config = dict(
    model='image captioner',
    train_examples=101725,
    vocab_size=45,
    encoder_norm='layernorm',
    decoder_norm_position='pre',
    decoder_head_dim=64,
    decoder_tie_embeddings=True,
    learning_rate=0.036,
    adamw_lr_other_params=0.001,
    epochs=13.6,
)
Rows from block 3 of the text decoder of a small image captioner, named by matrix and row number. Rows with one number belong to one neuron. Each number is 128 + 32 x the weight over its row's rms, rounded and kept within 0 to 255. All counts start at 0. Numbers have three digits each.
Before each neuron's rows are labels from the 100 texts, of 14848, where the neuron reaches its highest value: "tokens" is the input token at the peak. Only what is clearly more common there than usual is listed. The data: cartoon faces.
# fc1: MLP up (decoder.blocks.3.mlp.fc1.weight, 512x256), inputs 208-255
# fc2: MLP down (decoder.blocks.3.mlp.fc2.weight, 256x512, transposed), outputs 208-255

tokens: "hat"; "hair"; "mohawk"; "bun"
fc1.185:128128128100128142148128134172181128087152128128097128070026163225125128128128128139181128128144128142128128108098128128128110128218114128128128
fc2.185:128128189196194103129128059128120148185128178128152128123128161035128128128104128149095128179128128135146128128168128100180172027128079114129128

tokens: "pointed"
fc1.306:128139128128065128088128079128117161128128128128128155096148128128128128128079128128128128128124125128098128128077128128100081128128117154176128
fc2.306:128056147128128128160128154123173128128092128128128164128121128128114128128149170128136128053128128128155128128016128128128115128165128128143128

tokens: "brown"; "grey"; "yellow"; "green"
fc1.106:149151128128128150128128128128128148068128128216128128082130117128128128128196128177073125128128113128128128128128128142128097129086128255128128
fc2.106:128081128128128068103128128134112181123130128128126128128184013128198208137128128128161128071128128136128109112152190161128128128207128110112209

tokens: "laughing"; "smiling"; "sleepy"; "surprised"
fc1.192:128128128118089088074128070057093143128177075128128108161128118128176224128177193141128116225121128128153128128165065123075129096169128122128128
fc2.192:124088135128128159128128139087077160080128128127109128163128128128137128200128128128128128128140136128128128173128074128128128126073114128160113

tokens: "blue"; "purple"; "orange"; "teal"
fc1.228:128114172128128128128128128134118094132128103149060112128128060148128175128128118102162128128170128128128083123107019155128110230128128219128111
fc2.228:068128111128128128128128183128089208128128096173128128151087128128128135128128128128116128145128132128128192128128128128128128128128100000128153

tokens: "smiling"; "surprised"; "winking"; "sad"
fc1.344:159128128128128105128058128128128115128128128093128107073128128128128128128128128128165100128055188198084175128101138111105175151100128128170132
fc2.344:137128090014104128128171186128128128139115126193131096088125128052128171128126088124077128128150128213094057198128128128121128112128115128111066

tokens: "white"; "orange"; "red"; "blue"
fc1.29:122241128128128164128128128128158128216128128128082161128128128128128128167083128128128128115153128128128128120209085202128128128128128124128128
fc2.29:128063149110116128128128128146128128070133162128148128157065128128128128142128111128065128176128084128017128128103128128131139128128108128128128

tokens: "blue"
fc1.115:120080126128152163128117128130128166128110123128108199128128128190128128128128128157166122128128101108128070128141128175128147128166128122128128
fc2.115:128128200118075128154128210128108128128128118128160128123128089128133049189128098128128128130214133063128128128128122149102079128128195070128128

tokens: "with"
fc1.373:128128128128128135128175128128128094112134045128128182128129192113128145176128167184128060089130067105128128095128128128128123128075150060128128
fc2.373:128063128104165093128128116128170099128128135128112128063128128171128127128128128128176128128128128103063155105087128169170068128128107090173128

tokens: "neutral"; "surprised"; "laughing"; "angry"
fc1.283:072128198128152219130214128142105128133197128128126064128128155155058143128182128138062039098128074141128128128128190129128128128006167146128139
fc2.283:128195110128128128128123128132083106131123128159098138128128152145143135212128052062128128146183128128128163068128128083069124128117128128128110

tokens: "hair"; "face"; "crown"; "bun"
fc1.157:147170171123128128172128065128106128080104128128128128128153128128128090128189128128118128128128156217128074194128128161128128044128128191047128
fc2.157:170128128128128128128043121128128128214128128122089128128150128209128128128047181071187128128128161141128207128073194128128129121128128113128128

tokens: "yellow"; "glasses"; "beard"; "sunglasses"
fc1.210:128128038128128108096174128134128128128124128124128145215134128210128113108128127112111128128128128191167124069128065128128128165122128190151135
fc2.210:128183201128171128128128051128199128094128128105049170128128146128128201128128146128128128128138128134128088090128182128128128128096121158128245

tokens: "glasses"; "sunglasses"
fc1.312:128128128132137128128131098015128155061144128128128128075128128195113128128128128155128238128133127203128128128128128128128128128041062105105139
fc2.312:128086113128109128128123128094155080128128128142094128128128140132128178128120128128095135128128057107181081159128177128101128104179084111089128

tokens: "glasses"; "sunglasses"
fc1.129:108128086128128165111129065128149201128128144125079146128114128128218057120150128128128092128106128222125033128128128084128128128128128128011095
fc2.129:068201087143128108128128128116128128151128128128128154128128128128131189128128208145142128075128128124198123128124128111128114140057059147128128

tokens: "pointed"; "top"; "beard"
fc1.317:128128048050128068128128128128128130128170192056175128116128128128128128104097047128128153128128134169130128133128088128128121128095176107128141
fc2.317:107142138138128054128175128128089151128128034128128126107180128102128128170060128145195114116169128128128091128128214117128128128148080128194128

tokens: "long"
fc1.469:128220128128128162138229128133098099191159128119128119069128128167128128122158137128167152128128128162128172102128125080177122128078128128142102
fc2.469:173128128023128128148128114128128176255180114133128137128128128107121111182188199052066142128134128178220057128117128128129128135128128124128152

tokens: "pink"; "grey"; "purple"; "white"
fc1.53:128165128134023128128128132128128211139128161128105132185186128128128128128128163134092123128188128128063128119135128128120110192117128128128237
fc2.53:167116128128178128128067142128128128128087073128128075128128090128128074128128096128128104128187128148128128128128128128128128128097128113128127

tokens: "orange"; "blue"; "yellow"; "red"
fc1.445:128137128128084128209078165128128128128208146128129100128113146105128068122079128133128098206128128185128128128128081128094106128126114167128100
fc2.445:170103128128092183153128091128128168128128128128029127128088128102116128154128128128190123128128202128128128128128128128101128128113068071128207

tokens: "orange"; "blue"; "black"; "red"
fc1.510:155138130128100128128128125128111128059128128133128128128128128128128000128132098128128128128180128128128128019128128183128128085132128128067115
fc2.510:118128183128128167111086128128128128128128128128128122128128128171103128131128128177128117128079128118128071131128188072128128128128128152128114

tokens: "white"; "grey"; "black"
fc1.144:144128131128128128128105128157145128189111145128128128155128164179128128102128073115094128128144128135128086128135128128110128046158132128091166
fc2.144:128220169128070128138075128128128128105128174128128128128171128128128176179121128128154128093128128128172113156058128128096196128128128144186128

tokens: "and"
fc1.277:128177082116136128178128160133100174154187150141063128099128128128113128159128149120125128128128128163128092180123165128166128128128128128128131
fc2.277:044085128128128128128060117117128128044128128119128128255128128175128128112128128076128128058074128128160086097128087128087090044180210128128025

tokens: "red"; "green"; "brown"; "teal"
fc1.243:128128128128128128103128128128194187128128128116128172080128070128156128128091128133128172116128128151128172128145128128128128233109025176128128
fc2.243:128128178114193084128169182128167128128144128158177128128128128071128086128162134128128128145128066128141000128186128128205128128128222128128128

tokens: "neutral"; "angry"; "sad"; "winking"
fc1.329:128170152209130100128128162212151128135224158128128216085105128115128128128128128151206128128093028128126128128128128128128129128059128128128109
fc2.329:111128128128128224128121128128128128128128128128128104213135074128128015128150128188156118128128128128140128128128128128128128208169128128191128

tokens: "surprised"; "sad"; "winking"
fc1.127:145128089128172163159169123204092128128067128128048208128179077140135128117113128128128069128117128137128128180159119128102128131128158128132128
fc2.127:128128128115129128128128128094145128128128128128137128128133120073128152128128128128128128209128128085128159106128151128128128048128128160128138

tokens: "pink"
fc1.493:128081128128162169128090118089128128128152128128128203077168128128162025144128128128128019152108128128128128128173128128174128128128128177128128
fc2.493:128128128151050128128128128128204128128140128128113128183130128221128128128136153128182145043128110179140128128175099128128084175128150128085128

tokens: "hat"; "cap"; "crown"
fc1.294:149128128075175114134128201152128128182063126178128154153147175144114128094128128128090128111128162200128185142128161128128162095128128128128143
fc2.294:128128128173144128119094089185121128128085128128132110119129128202128128128128085128128127130150108000197104158128128119119093128136128116128161

tokens: "glasses"; "sunglasses"
fc1.50:150154155128128107136128128073103128089201128128128128128140128073128014128137155128106128189159128174128096051103128128128159094045128072150069
fc2.50:128128128128154128128128128128047128128128128114147190128128128098128097148057128139128128128155087128128128063128128080128128128128128128128128

tokens: "grey"; "teal"; "green"; "brown"
fc1.301:128136128128141109112128109128128155168128128175128128148128211121072119128180128128128128126195180164128122176180139029128128112000128128078128
fc2.301:164128171094128081241128137128132098032128141079128128128128047128128128001038128128105128128104178128128099128068128128128128083191128155105128

tokens: "sad"; "smiling"; "angry"; "surprised"
fc1.253:132151128128128117128226128175130128128222128128134158151128086128128128120128139128128128128241128128101128128124128128128128107128087128112198
fc2.253:064128148128128128128128128128128128128128046128191128104128128142128128045128097115128128128107128128186117074128053128128129128128128128128128

tokens: "hair"
fc1.119:120173128143128085128165128138128128128128136096128128128128128128128128136125107128128044128157128128140128061120134166195128128128155188069150
fc2.119:128126153079128128128150128170099077128189128128182104128118128096153128126147144128128128136128128128128128128128128174091128142184128128128116

tokens: "blue"; "red"; "brown"; "black"
fc1.98:128110159128116128128124128128150199071167128144128128123062128128102155128128147129079128108031094128128128128189128140128128128039168138128128
fc2.98:176125128128128128128167128128128125128120128128128128116128128128096128128128128128128128128128128128128106128128137128128066128128128128209223

tokens: "<end>"; "glasses"
fc1.495:168064128040077128128128128128146128128128217128174128168140124123128126128124128128128128128128098125112129128128128128170128145128101128064190
fc2.495:128193133185088128128154128128058121128128081128093128128128100197128030128144128166128128128071128128128128070128128097082174130128128126134128

tokens: "hat"; "cap"; "mohawk"; "crown"
fc1.427:128175128128128128128128128142141128128128128128165128128144188154105090128128128197151166152128012128128193128128128128130174079128128128125117
fc2.427:224071128156128128161128167128117128079156092128128128086092128128144128171140138165071139128128128171128081128128113089160162108139157132128145

tokens: ","
fc1.342:128128090128128128128128159138141054041128128128101151128123128128128128128140128128103128102128041128128128201138128128128128128128162128170128
fc2.342:128128128085128128030012010128174128128128128065128133128121128143128113128128107128080128128151128128099128174128106128157154128128128128091128

tokens: ","; "surprised"; "winking"; "sad"
fc1.76:199192177128074145128122128128128128130106097128051157107128111126120140128193057111115128128190128168128111128124128118128069128153115109128128
fc2.76:128128128128211120128128128128128185128128141128128128134128204128128040201128128126128128178136128138128128128165228105130185128121082191121093

tokens: "pointed"
fc1.467:155147128128128112104076049068115216128128211128109177128128092079203245128071128128128026128128128128130176077147137106145128147209128128128128
fc2.467:039128089128114130128128166128093128151134128151128099128139128128128128128144132157128128128128128147128128121137169218146128114128128128128128

tokens: "grey"; "black"; "white"; "teal"
fc1.398:128154186128133128118128105050128128128128179199128165128128092192128117128116143124102128128025128162120128186180175128162083174049128128128162
fc2.398:094128128128130128131090128188128147128128128128050060209128128128102128128128078128128128128128128128128145128096128166128145128178128128128128

tokens: "<end>"; "crown"; "hat"; "hair"
fc1.82:128035176128128128127128171128152099128159076071128128205128128118072188128088128128165174122128128128128128103128114060069120128128128102118128
fc2.82:128128128143128128128103048158128160128139128166081128177032172088128061128128147128128135128058128181128128138128165128127156071128157166128128

tokens: "sad"; "neutral"; "surprised"; "smiling"
fc1.328:160128112128128128128128128210161152155116128128128128128128127169128128204127121072128128107188128128166153077128205128074079082126138138201128
fc2.328:107128179157120128128128128080182162222128128128128128173128128128128150128047086128166128128128128181128185128128128143128115135060069157157181

tokens: "yellow"; "brown"; "black"; "grey"
fc1.363:124172193162134128128086128128179128128128128135128128128128178149161128128037113106128066088128128128105128112128128128128060128128128204075128
fc2.363:128107128128128128162128170128128145128128117128111182128140128128128128128202095128094072128139128128128128128128128128053167138128128128082071

tokens: "red"; "brown"; "black"; "blue"
fc1.166:162128128117054161145128127128108140121158128178123128107128128148128170183128128128137128153149084128128128128121064128095156128128076055074155
fc2.166:128098168128128128128128128061128187153128190136156128128128128152138117128109128128167128058128132128093115128128128128128128128128173128137128

tokens: "blue"; "orange"; "yellow"; "brown"
fc1.145:063104128128128118169072128128128138128167144128128128149139170128106100128127224128117128128124128103128128128097123128128143128128128128134171
fc2.145:128163128128132114169128128212193102128128169128149128089128153094145158128128128128128128073128151128128128181128128170199080160128128128128133

tokens: "hat"; "crown"; "purple"; "cap"
fc1.315:096128092141128213128128126128134128128128128128083128128063110166128128128196128021146077128045099128082128128146128095128076128102121128137087
fc2.315:161128211128087185094128128080128173128003174128108128128128144128128128128085128147128128128128116128181128128128128218177190074073128128128042

tokens: "pointed"; "with"; "grey"; "top"
fc1.433:128228086138041128128128081166128106128128145128128077128121100103128128128128167128055073159141128137164128128128128134128128135128140128136128
fc2.433:124070152128128097088128128074130128101128121128128124128128128128128140189231120144139128119196128128056128128128128123100128128128128141128128

tokens: "brown"; "grey"; "white"; "black"
fc1.49:142130114208075108128128128128128175133088128255128119157128162128128128128172128153149128128128128128128128128128079128128099128071128195120128
fc2.49:145107128057071195120128128128128057098113128038128186128150110128141128073071021183102128112128128128128136122171128128128128128128128046135079

tokens: "neutral"; "laughing"; "angry"; "sleepy"
fc1.36:094128166128128128149128125140128147125149128110128236126128128128128128128148128128128136213134128128128163128191128062128128128165128128128088
fc2.36:141164103133128243130128144128128128128128128128141128160067128161030128151081128094128128086128128128156170128128128128128100128060128221128128

tokens: "laughing"; "sleepy"; "winking"; "surprised"
fc1.357:160128128154170159158139128069128149128134128128128128126106255127169128106128128128128124128214128137128128128128128146110076128058128145128128
fc2.357:128128071128128132128114128086153128128128128128159128128213030128128080179171128128146192168128128155128126133128128178080250128128135158143135

tokens: "hat"; "beard"; "crown"; "sunglasses"
fc1.383:118128128152128128161147128038128128128128152128194139086077132203081128128128128128128128152128128128062128071128131128161128128128128128103128
fc2.383:128136128110128128116128128150128128128064128128128128128215224128153103193218128128128187074128128128157128128128128128148115128096092136227071

tokens: "beard"; "glasses"; "sunglasses"; "cap"
fc1.497:186128128030128128196128128117128128128156162134096210128128128153163128128128133060128071128128194128081128068128055128065128128091070128063045
fc2.497:128024212128128178070128128128172128160128128063128000063128128113128123009107108128156128174128128125104128128071128128176128185128155137128180

tokens: "beard"; "glasses"; "sunglasses"
fc1.48:128128098116128181128177128128128128083222074114128128128128128169128128141128128133121142126100133128059128128128118089153072128128173128128183
fc2.48:128203128128107162128117128130128084128128128069128150128128185128128123242126108155086036192079128080128128098128128128128105128128057062055128

tokens: "neutral"; "laughing"; "smiling"; "sleepy"
fc1.309:112128128143131138101113128128128214128193128170128128128175128139128099128128043119157128092128128117128128128181111102159128128042047146128174
fc2.309:128198128170128100128170128179108099068128138128128128128142178149128142128128145120141048128237128128134055162095166128066128098180158128128048

tokens: "blue"; "yellow"; "red"; "orange"
fc1.458:128224128127128133163128191128128170146128166128067117099137128128122174126114093128091116191146128128107128134222115128128042191128128128172173
fc2.458:128128127128128128090128132128129242173202013128041128128088128114128093078128107000128128128080122086128168101090056157097128128128128128114160

tokens: "long"; ","; "short"
fc1.304:128128128128064122128128128128086109128128125128158128098128128128128128000113156157128128107128128128128128128123128128134128081197213193240117
fc2.304:167160128128128147128136089128160162066166128181128096089117149128171093203128119131130128136128128173128108128206128128202128128135128009098125

tokens: "and"
fc1.11:142120128128103128128132128153055073130128190128128097128183102103128100128169128143184117155128128128151173128129128128100128128128179128128141
fc2.11:077128077172102128120156117117128131128113128136128111128123128099104128128128127100128128100079128159128074084099103149105128170098106127196034

tokens: "<end>"
fc1.64:166100135128128128128192128140128128128088128128128108128128128127128153128128184128128098109041237128154128128128103218128128076226128128128066
fc2.64:146201128128128159108128131128109179128142128111128134128179128128163069128128211065128128148128164177052096128128128077163128212179094069101132

tokens: "beard"
fc1.286:128116128142191128128128128165128128073069128165137148190119090128150200084091149154128128128128096128128128102128096078128094086128128128128128
fc2.286:055128128128128128128128128128173128128128074046193128128168128155085128128128093093128111128128140128066128128128141128078128153067111179128128

tokens: "brown"; "black"; "orange"; "pink"
fc1.473:180217128128063128128128128128128128128039148146128184235128128128139041195128152075220097128128128128128128128099128091092128122128128128106128
fc2.473:128128128128128128128094128167128128128163128045128128128136128171128128154129150139128195128207128128128145128128128184099086128130128128085128

tokens: "black"; "grey"; "brown"; "blue"
fc1.500:128205128180128128128128128128098153097121128167157060128128125127150070128128128128122128075143146128128128079095128128074128162128128128175176
fc2.500:128128128128076128128091128128125128128128142020113194145128157128128128128128000128128175124128128196128054128128078128128217128128109128128128

tokens: "surprised"; "smiling"; "neutral"; "an"
fc1.341:190167128128128170151128128160128128099157055128128128128128070179085128179175044128128128128128128128214128121128084128128128126128128128128089
fc2.341:128128115128128128192128125090128128081098128128140128128095254105147162090128113187130128221128183128128128128128128065128149128091174128128128

tokens: "pointed"; "beard"
fc1.298:128128061050071128146128128122128145128153128128179102128128087128128128128128128128162235144162128149207128128141128128105145062128128094126185
fc2.298:128128128168115128128128128128064128128174140128128128128128194078128128128128069128150124128143189128128088087181128169128128128129133098210136

tokens: "face"; "cap"; "crown"; "hat"
fc1.208:114128053125128186128037101092128160128119128128128128128075128128128128122175123038128128128128098142128128111076103128128182055198111143125144
fc2.208:146128128129159128157213219140128128128128097128101128140128119128135174128128069061128128128191128128128128179163062128139109128128135079060128

tokens: "hat"; "hair"
fc1.158:216128129106193124103128061128121105128128116128212128128123128176128055128128129128128121128128128095128128128128050086128128045019128128126082
fc2.158:128128128132172128128090128111128128128128159128092128138107128128128128128207222128118128128128093067128194128165103104128128128128116210128128

tokens: "pink"; "grey"; "teal"; "white"
fc1.336:198138128128128128128118124162065128145128062128128106128201128200126128128128091128128118128128226128128096128128103111123160128128128128088128
fc2.336:151120132203114107127156073177167124037122128128127128174128128132216128128128113201198133134128081056100128128099128128085096128128128128128041

tokens: "smiling"; "neutral"; "surprised"
fc1.349:123160128128138120092128128117129113150128046128059128128128128128128128184128152056128155014209128128092096156168128128132128163128128128128151
fc2.349:128128120129017128128071132128128128128128233084128087154114117125122128128114128217122128201115128128208074128128069106118106128128128128189109

tokens: "with"
fc1.471:162128063128109128160068128104097128131128090128128244135128128128128128139128128064128076175128035128128146145128128128072174128074073148128117
fc2.471:128128189128101128177128070161128128128128160110156128128128109128142099128075057128128180128186167098042160128128128128179200048128128128121132

tokens: "and"; "with"
fc1.120:149128108128128099122128164128133128128128133128128068046128109128128128105129115109128134128037190189167111128128128139128145128255092076081164
fc2.120:128128128126128160128128184128128213131124161128117167128116128141128128121128128128128128128128128104069191128186146128128128182076111128088128

tokens: "orange"; "teal"
fc1.229:121128128128144153183128156140120145128230128128155165138116128128115138071030180128159128068128094128111140128128186128158092190128128158044255
fc2.229:128097139128081128128114128128193116123081128181128120128008128217128126128128128154128158128128124104128090128145128134128128128183119166225128

tokens: "laughing"; "winking"; "surprised"; "smiling"
fc1.343:121187203064159173090128128128128128128160233128101128151078128128128128128128128182084128128082128152012080142128128128199128035128148128187225
fc2.343:095128149127128128128136195128098128134128128128128128128108192103128128128133128128128128128162128138128166128128128128075128208132141181128128

tokens: "white"; "with"; "yellow"
fc1.168:128128174128128128128143128128161128128216141093134128128091128117128128116128128188120128104128129176236128069178136128128171128085128100182066
fc2.168:128128128065128128128128128128128128094128114128129123129128171162128089061128179128091128128128128156128128215128229128228128128152178128128159

tokens: "black"; "grey"; "white"
fc1.474:100110128128100116128051097123129128131128128150068173128165198182128128128149128128109128143147133209167135201128128080128050086128241160128198
fc2.474:113128128167135128079046104128128151158093128128128172164109180092162128128106128214155113128128092128128128128133134161090059164053114128128114

tokens: "<end>"; "hair"
fc1.107:128128128128128236128137128070085128082128128128128144112128128162128123195174145128154136128059128128128128128131128128128128128128160160128143
fc2.107:128128117128095128128091128128185128091128128090125128128172079078128239105128128094090128128128128115128104101128095202128128128128128117060038

tokens: "yellow"; "black"; "white"; "blue"
fc1.456:202128128184149128128229036128128128128128128080123128083128128110048128128094128231078128128128095123128070128179164114128128182063042167164112
fc2.456:128167070128131149099019128080106097128128128178094088195128128128162128128128117160247159128189154128093128128099128129128128135128128128140128

tokens: "orange"; "green"; "blue"; "purple"
fc1.93:128128210177146128061088135076070128128128128128134128152044200128208110060128137128153038128128128128064128112128128128188128128128127168128208
fc2.93:122180128044091128128128098128192099165134094220087082078128111201090128204144191065101166128090128133128133128198128128128128147083128098128111

tokens: "pink"; "a"; "grey"
fc1.377:128128128128128128160160128078128128076128128128128127128128105128128162128095152128128112128128102128128183178185217139063128148128083128128128
fc2.377:128138121135128000119128128195128128128134125128128189117019111136099128168128128107128128128128196128128128128109153148128121068123218128128060

tokens: "yellow"; "blue"; "green"; "white"
fc1.326:128128144128128128209128128166128128128128120156183085128128128128143128128153132128151109146128128128128173088128073128128076128136074133046088
fc2.326:128128128128161128128128128128166128128128128128128172128127167129128115128128173128131128128119128128128126128190098128128141128075163129128128

tokens: "brown"; "yellow"; "green"; "red"
fc1.118:089134128128132094174128124128150078092160124190128128128175153136128049129128128128111116128128128128153169038157060128128128202128088128146118
fc2.118:128128134128128128128128143060128195128062128128128128128128128128128121187175128082115128079128128128167128128128128055128128128141133128128128

tokens: "pink"; "grey"; "purple"; "white"
fc1.257:128150114128154128107055162127110128128128128128128128128128128138190134106128128152155128128128170128128128128158161128128092183128121075046130
fc2.257:130128128141105069128128092128128080128128099128128128128090239075028128137050128099128128128128128128172163128128128151128143124128148182208128

tokens: "sad"; "sleepy"; "laughing"; "surprised"
fc1.249:128128128115132128159128145124065128128174128125151142185083202079105128138128141153181128101165128128027128128151128128128062145128115132101128
fc2.249:129175072128128048128128173128165159128039128128128136174128104127128106063100128128128204181128128147202153128161128125128128162128128126128128

tokens: "a"
fc1.452:128196139158128128128128200128170128128128128087128128179128150165204128070170128145128140128097128111128186138128128128128128189128128128128083
fc2.452:128118147064128063122069128137128128128128128128071116147101184128160128128182128156128128128128093128128149147095128128128128102128148083128128

tokens: "black"; "purple"; "brown"; "pink"
fc1.43:110172231184078128194122148145128128111100128128128054210128101128128128128087157048128127129197128128102182128201127128104042151128128128128128
fc2.43:128099128128022163118128074122128128128182176128128152128128167128128053074128105128116139128128078128095128143128125128173105190082043163126128

tokens: "pink"; "grey"; "sleepy"; "purple"
fc1.14:118128166147040128128116141129140128142175128128184128128127139122044206127077128069173128148140152166072128128113165128152128128128085128128154
fc2.14:128124128129137169041128079135080128154128128200115158128182072171128082128088093190123088128012128128136119128128128128128156128128128128128145

tokens: "face"
fc1.492:182128217073072128132096128128199128128128145128128143105126138168128128128128128128128128128175166156128128111139111177128128128071128128138092
fc2.492:128169128128160105195128170167128113128128128174128120128141115067146128128128145128128128128128128085128090099210097128219108128128128164128128

tokens: "grey"; "brown"; "purple"; "blue"
fc1.140:128128128210165128128114204128128128128097142103128160128164128128128154128128155128111059045128128128120128142098128128040109163128146128128215
fc2.140:128128094128104128128111042112078128128128156175125128185128150065128128128128128090169128129169151128117128129183067128118128128128128128085067

tokens: "brown"; "white"; "grey"; "yellow"
fc1.237:128102161146076162128128148128128152143128135129128128069128236128136128128128128128128136137055100065128128128128128123099128128127128128128120
fc2.237:215128128128128128095128128128128128052128194128134128128128128104132204128128075128128128128186190088128128079128128118115128128123128117152128

tokens: "grey"; "brown"; "red"; "black"
fc1.80:144082119128128063128097163128128128140138128190108128147128077128128194128128128128082128128170141128091132128128135098173128090128128115128222
fc2.80:193091128119128128128082128128128128128148203128214128155128179189130128128107095238128128048044146213128128128128143143138128128128128128128091

tokens: "pointed"; "beard"
fc1.3:128128135124124112139083107128128128023128056128214128255128179073102128128128135124169213128128128128128128063106128121128128128080097132145132
fc2.3:072128128052128128128187081128128128238153128128105128038128139128091128088128148128128169128148128128128128199128128128128128128113128137171128

tokens: "black"; "teal"; "green"; "brown"
fc1.364:128207128128145127128108128080128128128064203128128095154128111145095143104059128108128128092128131186142142128128125044124151128128114169123112
fc2.364:128128116128128128128099137128128128152128045128128144128128128138128128128128146111088129111183128128128128128131175128066128109128128128127154

tokens: "brown"; "black"; "purple"; "orange"
fc1.265:128128092128092128152157164128128128128128128175092057128128208153171117175128236160128128157128128184132179128154128128128128058101128128124128
fc2.265:128198128128139128109156128128128128128081159045169128115184128087128128128093071116128167128133099128128128192155128114128128128128184178128128

tokens: "sad"; "angry"; "laughing"
fc1.451:128126114128128128128160229149071128128164128128132128134122128068128128128127144128142138128123122190128128128128052057128143128094128128128069
fc2.451:082128201122117128128085128060128128128104118128128128192128128148128128128196168128232128132128159106128125123128159128128109103166221128195128

tokens: "a"
fc1.348:120128069128128116110128169149042128128128168128115162135090128128128128164128128128128128128128208106128067060195130128128165128128146192128128
fc2.348:186128250128054128129125128128128169128128128127128128128128132128128128128133193128144151128219069191076122128128132128128128103128128062128128

tokens: "<end>"; "pointed"; "hair"
fc1.130:128138128128128160137209102115176128128128128227128128128161128085162128128128128144128128022128128128165097128128201128128125128128136128119062
fc2.130:145128128128130128061128240099144128131128128112128128171128078163128128128098128160141121128076124116128106197018153128128085128173097128128128

tokens: "white"; "orange"; "pink"; "yellow"
fc1.2:128213092128128225135128128128095128116068163128128099234128104089115125143114128152112255091215128034128128128193128128128128128128107128116128
fc2.2:128163128128128128163101128128128088210211128106141128128120128128139147128128076111197025128100173169128128046128128225128128122128101188128186